python train.py --arch="unet" --model="spectrogram enhancement model" --dataset="strings of digits, spoken by a formant synthesiser in many voices" --train_examples=39062 --gain_aug_db=10 --n_mels=64 --hop_length=160 --input="log_mel" --win_length=400 --task="enhancement" --loss="mse" --norm="batchnorm" --activation="silu" --pixel_unshuffle=2 --widths=[48, 96, 96] --blocks_per_level=2 --block="bottleneck" --attention=false --upsampling="pixel_shuffle" --init="xavier_uniform" --residual_init="none" --optimizer="muon" --muon_scale="spectral" --lr=0.0091 --momentum=0.95 --nesterov=true --orthogonalizer="newton_schulz_5" --adamw_lr_other_params=0.0021 --grad_clip=5.0 --steps=15200 --batch_size=128 --epochs=49.8 --lr_schedule="wsd_sqrt" --decay_fraction=0.2 --final_lr_fraction=0.01 --warmup_steps=760 --weight_decay=0.07 --adamw_weight_decay_other_params=0
Rows from block 2, named by matrix and row number. Each number is 128 + 24 x the weight over its row's rms, rounded and kept within 0 to 255. All counts start at 0. Numbers have three digits each. After the name is the row's rms in percent of the matrix's.
# convs1: 3x3 conv (model.enc.1.0.convs.1.weight, 48x48x3x3), inputs 32-47, a 3x3 kernel for each
convs1.4 104:133154183163117127152130124104107118132119142130112103104092113095087098109131112141166210141133161138119160147117153150099148153095142133146100153127108153126118180122100153194130132171181109116103119104097126129114104108115135123122126109106160125129142137134116119124091103140098123147107134147097121081157119106194140120110118156126101117162132112151135128146132146128110121141177113118198162136147144138146137144126113101107110
convs1.5 087:172184203108119113097093110125128106146156135112117125115170139143117109162147114162193137092128139109106138136129133136128133123123149159177158114143120122123115115177158109132114134128111153174096104130111119161109087104088127121113165156121127128114156159138167163140119144148120138163126142116152150130152127108142136148103145148108140139123111104124107092121117130150142142125099140118134117117113124157192173114131125114123116
convs1.6 096:145143142117101128128131099102138121112143140164164151076103125117120138134085150116110146126123105119151145091083078104099119127138176147155139145148131128119096135127160133126117126117115120117111169138102132106118078148124133150115131118104085108175100100145094092120149148140156148179120108091097115141108131131144147121145107120096117146085098134092131114127156152129141123080141140118131127133159127161113103164137132135080082
convs1.7 101:142101133132105127135114132118111146128125147159128121157114081142118082144109094103067165083092133057105114116086076118143162111155200117087087123125130135136132112137171103128110114124126176170121113101093106101070134173107109115082143139102098155158126189127108120122120108108128096116133079107136120094114135108085122135084060057138099113145120136148121113149129127144138135124091093124092090168133112123097145129101135106071090
convs1.8 105:114120115128160162116170150130131118139142121104161121148159133121114144117139157155104135148139121116185097143113088137131145168132142120141156122155141101136144133110117100137101118205098110135113110124110139139147119147117104121130122105147110123108148134128138139132119132140115112128161102201119135160140132183178150143165107108162112129155120144104091105089121131091199104122101142113116118124117107102140148132149133142116152
convs1.9 104:158164153128137128120109108117144126096128158051074120134123099113120115138152135134147099131139147140118160120096083151112115131127103107131169086097130122111122118129130116136163133127162078048054105082091184164139087080081125130132106124134136138128157154168112116126136090079123114102153167147138139161119101135117110107151138066155118084186144134143127118131128114119116106134137098128133091138125132141128170111122148146134119
convs1.10 109:133151133143136122141131128140129148118107121152108099126125090136137106142136156129109131135142151114096086159171127121130124137107086112112112123134107112130127134111126117107120128118138131134107121117102071091139142131093110101063121099128160123120140100116142130103143159157113134116076082103159137143114127116091112121092094172084136166176166054142143123147119124156099156112148114115118136100107117130124143123139126111129118
convs1.11 099:178172094137140148120122158159139119150104089139108078122111140106099136111095111107094137114098141120127180092083127115120109113107100160135114112131126108149149105080123121108141123116130104093118099109140126149145132135132116145146120134139167138161161126122148109086109113123079105128110112162201144142155120108132145141102123133109108161147139155137120138127132148145116130171131123165122125118135131130145164083135164110132164
convs1.12 102:109143093119130088124107074145120106107117118128115122128141141124140129137097158060080177133123121080095113078093085107122104117137111136153120142154094132143104130117121091091123118113148123175126142139127098102153137119102117146130154180169188127098156129108142135141131143138155124096127103083140112185111112156080130224144117130090089155142123122129139140127145120129139110114115107085129130087123178151169098166132066179145084
convs1.13 105:105119124130118116116116114127127117148149143155165119144148109120161143093142121073084206079116134098104108133144125132141147130136136104116109119118114110129132115130146109128126127142145102088091116139132123130151139132120107120140124124148207253202119156115112140103098109110108109114151120123181166142095134133114162130067107080124112111136155131106123148111127115130146136044050086160129142129134133149165177112104113113106104
convs1.14 100:165133118132135112123131124138182173139119100145141136150097120147154131152153107209187127093134097094094064193141084145088100143093133131091102135113120109124136103127095129133118136119099138080111137146178117129154103096085086112128137146176130145111118148130116140135151124136132137144131102109138165108137114094083109136068171166146128081152133119115140133120130105118146129107118196137134159145104130147119102131132124125129125
convs1.15 103:135132130102115096100122086135128126129120135118126121119144123146121115182165142104082085117098137169160147136149134118129149131118161092101117131124111116139118110089100162119163147136113111108108129136156143166157135156156129141144148121155141128131132109124095096087119123116104131106136148138102110113129107114144141104151136129130140126136146162121099111185152154149126113137122112129129092128129123116139144116150130129158160
convs1.16 097:129143143113122140135143134124100094139131137125121115134113145155139159128151139143176142192234146134138106088072114103099114173121130139144126140117147136131125162159124150186156161134122151164153141156132099132085148129158128109124079074083131105108109110094139164155133128140123130123106126096159217162163167175161173170090116117087117099161160131129124115165153140143144097106128141098145147154172157192168146113110117118125118
convs1.17 104:133180142154143130116116121125132145146114120161085083127128142137110098154103086128141150131136106171134123157120124146081137121078133148124123147126117115108104122101127132146142169162143117128111127122124104104101137135126126128123142122112102109132097111130156124103117120109114116109095112114116117130177129120171115143169089141140106174104149185109137141115172131131148105149118075147103138153100119137099080123093096111124110
convs1.18 107:115129168129125157129125133136139121127121119140105104100050147103076106105116117100085119069070121101075076113137145111122122101122132138144148144146149127129140098156139113109123127118108166117139118097114110091115142140123147151129122144139143128134130133135109135151125131161117115135115113099194123139168130086149143128166151124168153120170139096142127154124110139143119148122187132213145116149114141113117160107103138100100120
convs1.19 095:122127115133123140131116159159201114110119134104103104096133144129111135133096138105096181068064118086078113167146150096106155114087121147143127133163137136142136088092145089098134090091102121084141127136126146130128113110116115141152155163117149134142130138144110144142143114116114136127125154140130097132081102102124104057143232125117095137146098129070130111122136130123119169145147116085107116131130107116099093167139135180170158
convs1.20 101:120095101131114115130129127244227222147129121110099101131113087160153134137138113138157148139140170141148133144100117151120130161147149113116132143114126120100113149150149121138128114118109119127127116131120087125092179172142127144142097124115178188169117130117114120115112111138117107119111101109129138157132139142134123119063085083081093091114115118132124122137142137125121117119127135134132147147131140093069093147132123109080080
convs1.21 098:104113122128117134147129125123113093167138111123121108177112102130076112189096071167127131143109120134106133133124122119090113137117124137133137147115114148117104127145111150150144088098120135145125110123115154117099137121116105117123152175126120121134138139111116129115108146152136132130133162095153136137172128082203097053179138120122104076073078076151117118157129126147093122119102122166123117149131123117136135118105139134135137
convs1.22 100:110122134123122149135130151154146091153159132116135136094148205103150163136122130087124127121130107133117084158164134123153114110139124114117153113146171125169160130123177122120141081124129112113184120130164112139134101088116131148160141141149148135124151144123129120114106123147131121194128103163139110155116164151087159151124170071123139154123119130108128110139119121124124135119109120071103116099127117099113144126140188131120150
convs1.23 097:096110092128139115130153132184166179105107111120159178126108134147167143110166100096099143152159172141141118166133112074135166091169134108109113140150142126142127075139141109161135123130153076081115151160123110143084081111114084124120106135130102117138130128133114115147115123105132115122144118100140155139144143146136084034188224130079123102134163128145146180115112133123112146109106127108143158102132154114112091141156147125145149
convs1.24 106:124110105132112121131114118136153142135164158131142126192165074148118080140120112092107094162149120132156125126112176121112139100107146123149149127138160135114132126180119140141147122118149132114089144064055129073091135100097140088090149083099111134164120137133128154147123121139163112112135080093129149118098151123127147140148073080135121097149105095157135125142125138125158157165130129104141171112115119089119149135128117168103090
convs1.25 094:131132140158153145127139127132158143138158160147141134139145139172123114129124101117132113116123149122120114103134107088114098107129119160121121167138108147144116109104102135135124094107121128113088130108101171140122091097093134127138127107090089123146106106132094111125158134149118118113161159146102114100143117098088083096136165152106127122067091119126113106150123112125107116163125126167151151121102105164160164099114095115128080
convs1.26 078:144128147111103113132132129149138126126104121124111130110122128134114133117166129161128098167100118092096150134110160100128137127133118148127165110102130115092125124156107106097115109071094129147127127166142114125116091107132147135123185181127108100071106099093114095103127137177137160148107130121159167121142159120047143067116143145093098113066106113130137112136138102116115129160172153089121130134120114116140159164156164118090131
convs1.27 098:089086135121104135115104112099132122125116106134134118161168116135101121123094117126141140105117150137146125187136116131094112147121145147107129134115132120085096108115145142125108126153183177140124131122139136099114149148112150130101108071052131163138130116088159136118146129134124135144115098116125110066102116125190165135133148168126119120168173131133132111121123114111126126103095145121131102140168135103087130142131142118103109
convs1.28 094:088118134110121126123123137124162167113104117121128127072097123139123148170161126179151161119125087111071062118149084118135130106113100108130135125138124129111118129114146130128074110105097077058102139111136169118129156112099150119132183157141158148159125114108117130117104117107121141115120129082106101089139099105141128090106156116110122111072086080136104106130087115132097139067095132128119138091133145073128117113132112097100102
convs1.29 099:137142116142125110145147133132119130148145139154164140114124118136107134140079106168141121138148134119107149087147168097143170112139117136157137134156119108121112137122125126115113139147113125115103133081191100044139092110135108139155094102154151149119142185112143161109143180120089100105098058066115149148149135119167131151088091105141100084107114079151134112145123132152101153106119166119120124148170142143189097097157107106121100
convs1.30 100:140136115133123102101099097130109114126127103113133153100067101113091113134159121090100132126153148150142098131093108122128149134118114104128137099155141103169138077138093139170120149108052114133162092137146085164125117121155055100137052121165116121117120109102159159140157168167142167123069142114157081106118121186142125146123154089113115108110111120121116113144121130160105126124131143128139149086127144113119128167154109085151103
convs1.31 100:165113123133120137115122120138141127170171180161162181178091100133095101085101098128111138100080152119125142107100092136096072121085078109119162136154148117137121133125136119113181120130128160107146137098110137118079164132144128119115136121101119117108079107107097092098139122116128121095124129105137140170119147166105154139153104077185126097142109126135134113142147136123113127212139134151145165110126167113120105110121109118158141
convs1.32 079:125131126100132129103128139135074132129132139120116109122155142113122166136121142142107139105093118093132122142124115149119125123129149121153148149163130118158121110134150088131122097111112187202149101128147101140119109145139150154126149125140113116089122117102157143139149155137121161140088165162112055123151081119148086085151090155122144136103139114102133134125114134128122140118109110145148085149134110123145147135170147095158132
convs1.33 101:155149158143156160132120126137111133164107131164120158104128103121134109132137119149135169174148163149131144150115134132096120146103110156174164135136141133123123137129132132156144123145164105141142109123118120133120103111103162161156138127125087118089135158134140163130119137133113125144115128128165123159170140139174150178145118153114110111120130096138136129152150115125114103154151103156132129135139147104141145130126159128125131
convs1.34 105:139104123121123158112122138122098132140139153137143118139129091136119108135129110107083169149121128119199177107134209115108166121135183112123118105130133138125135135103086113133137137132164135116103117123128098126123134136099117122124139134129148158107118150106121133127117149132112106156119069135086115139115147118145178103115095131137167105114118130135119115135133145135164188099073141088126126110164129157169094138133119109084118
convs1.35 102:150129169143113126146125112104107100142153121143141131150121167147085144130091096099104108094099132129107135133110145112112153122115168140128146135123136130115130111130104120123139092096112145125171133107146116078064115114121134166140143165161100117064151157133151118098101091155118077127090087088123142174150150173140086149145171146083103115073104157131135132174143141117146117121129146139135148087087120141134166111073117124095105
convs1.36 105:196136121181141114159139126123138147121132126124124116214142117201120134188111140101141057080141108083119131135151097135107089132100120139115130154131131168133123125131143082119133142123144081134132148123159155096147167110126167106159158099121141123137114124123101118125122121111144133119155122113092123142131115157132120185095139145138135117140139138177127127180139135158136134224070131207088110180101107151131122126142115132125100
convs1.37 102:139128114137131129122120128149144108144143124141147148114132125127119131121122107145113066122132106113129193086179255072096200094106164130132122112133136120129117154104075141130132139120149122146147133131140142132085093118146110125134119130102124106100133131124122129111110120164142132164145132122125120102121131128109154165139167250140124189118105176115123130123124114123119124153126071115138128133141138129136134115130145144143112
convs1.38 081:135125154130115117132144141101107104114094101123116129141126096162154083140116113101101164055114067131095095134143123131120155131108131139164155110133122133144112144114133147123117108123113164147146166172154120116149129152107143153114150136108110089095098093081107122130149184143151136146133136174148107127099110121164100107161173158144138116112109100137094126110111144114123122128132144128084127077086102159157134154134149121149154
convs1.39 100:124119118110090127136110126138124090121144126127126135135144135112071133145165113118096108101148211159112146166123106157116096134104094133123115129125123198116106112128130131133163165109094127124137089104142177178080128142158145155118157188132097114114123134148120117137129133127142106122170164110084148117129141083194184100162052092134100149141128179117123132098113137116109148133156140132158113178145116130118149131107134140127126
convs1.40 100:133106101127111117131139135119110107116127123134147130170184183114105114107096102125147162119149140137168174138119127126120162127110149128131120124116112133135119125139143081126099090131129160172161108103104135135137153165146105128118127119086130153134117125120120123131120135110123129143132133147121139161157129127136126125124103133149124142147148128123121120112104111145118110171116131155122138160125130147194194108115109089111109
convs1.41 104:122123122120140146127142139151137121113121119154160162119123143142140136154116114117114147107103162131156119108100175112096142140118162113122133163159143144147130134130106112131117159193148122143135135178149134116075181147111152132087105098077146153160126130148129145162107113126133158148084108105110127151137119174097089178058075122118113147143113106130125108131118120176142123106143142152120135107076121117114122128159153111158130
convs1.42 098:110118127112112115118108115122150115118121158076105115110101162100131088158162138089091076107101106140167195153125122103120135125135120126133121134129113101089080092123129139152164104127144161144126140141101137124130179156141122108096097079121139125142096101123113098117125131160133155148158131143124079132155144144118119100108226120128152105116184166118114138119143131104137123115134120150129132147154177091105118130135133127078089
convs1.43 099:154161160135140111134143118130113091158138111131117121120148095115145094132122116021018041059065095145106091114096135138125142147126140140128110119102093118119122116114084127110108130115136126131116103086088145128139145152099150158134131119120122146132139136177110102100072142141089123090126125146106080083092102151113086141117092103142152100136132105128119110150115159122116160121093068095085073109131139095136114104099066128120114
convs1.44 104:151159142189200153150150135149168135146178136147153120138159143138152127107126133135153131124091133120103179144146124157147097132109074154170135147186123169190142121127131132073133181084105099129127146147125102123118110131135146179143083128109157152136159172157158160119111119126129158138083113108131156144113135147090150202098144125100135134087120152111120142127123155124108138137129127118135133134098117136135117139174130114145105
convs1.45 097:097087106134133129131126104159127110138133129110100141096086133082101079075128086180094108121138132097151127104130131121146121129101103107143169124125113123125108114136182124115161118139139076111180100132104158159122112148145106124126094108096154159117122129143113150172098111131106116118140151181144146248104127144115079101133102071149130121136166155119115133122140133115146105125198160163166178099130123110101083112105096118136147
convs1.46 106:120127119100144152111134155131127104118133131136129122149092097118095126116100127118133114121143080187131082115129103111125132114131174098108125080109116068125133136136122186098085224141104148116141139122137097104126136110138086082132107115152159112096114099100126133134103128135130141176088118141145113093138125062112128087113145089124148109161154106121134132133129122150112124148118103135104112136125133109118133092100158100119171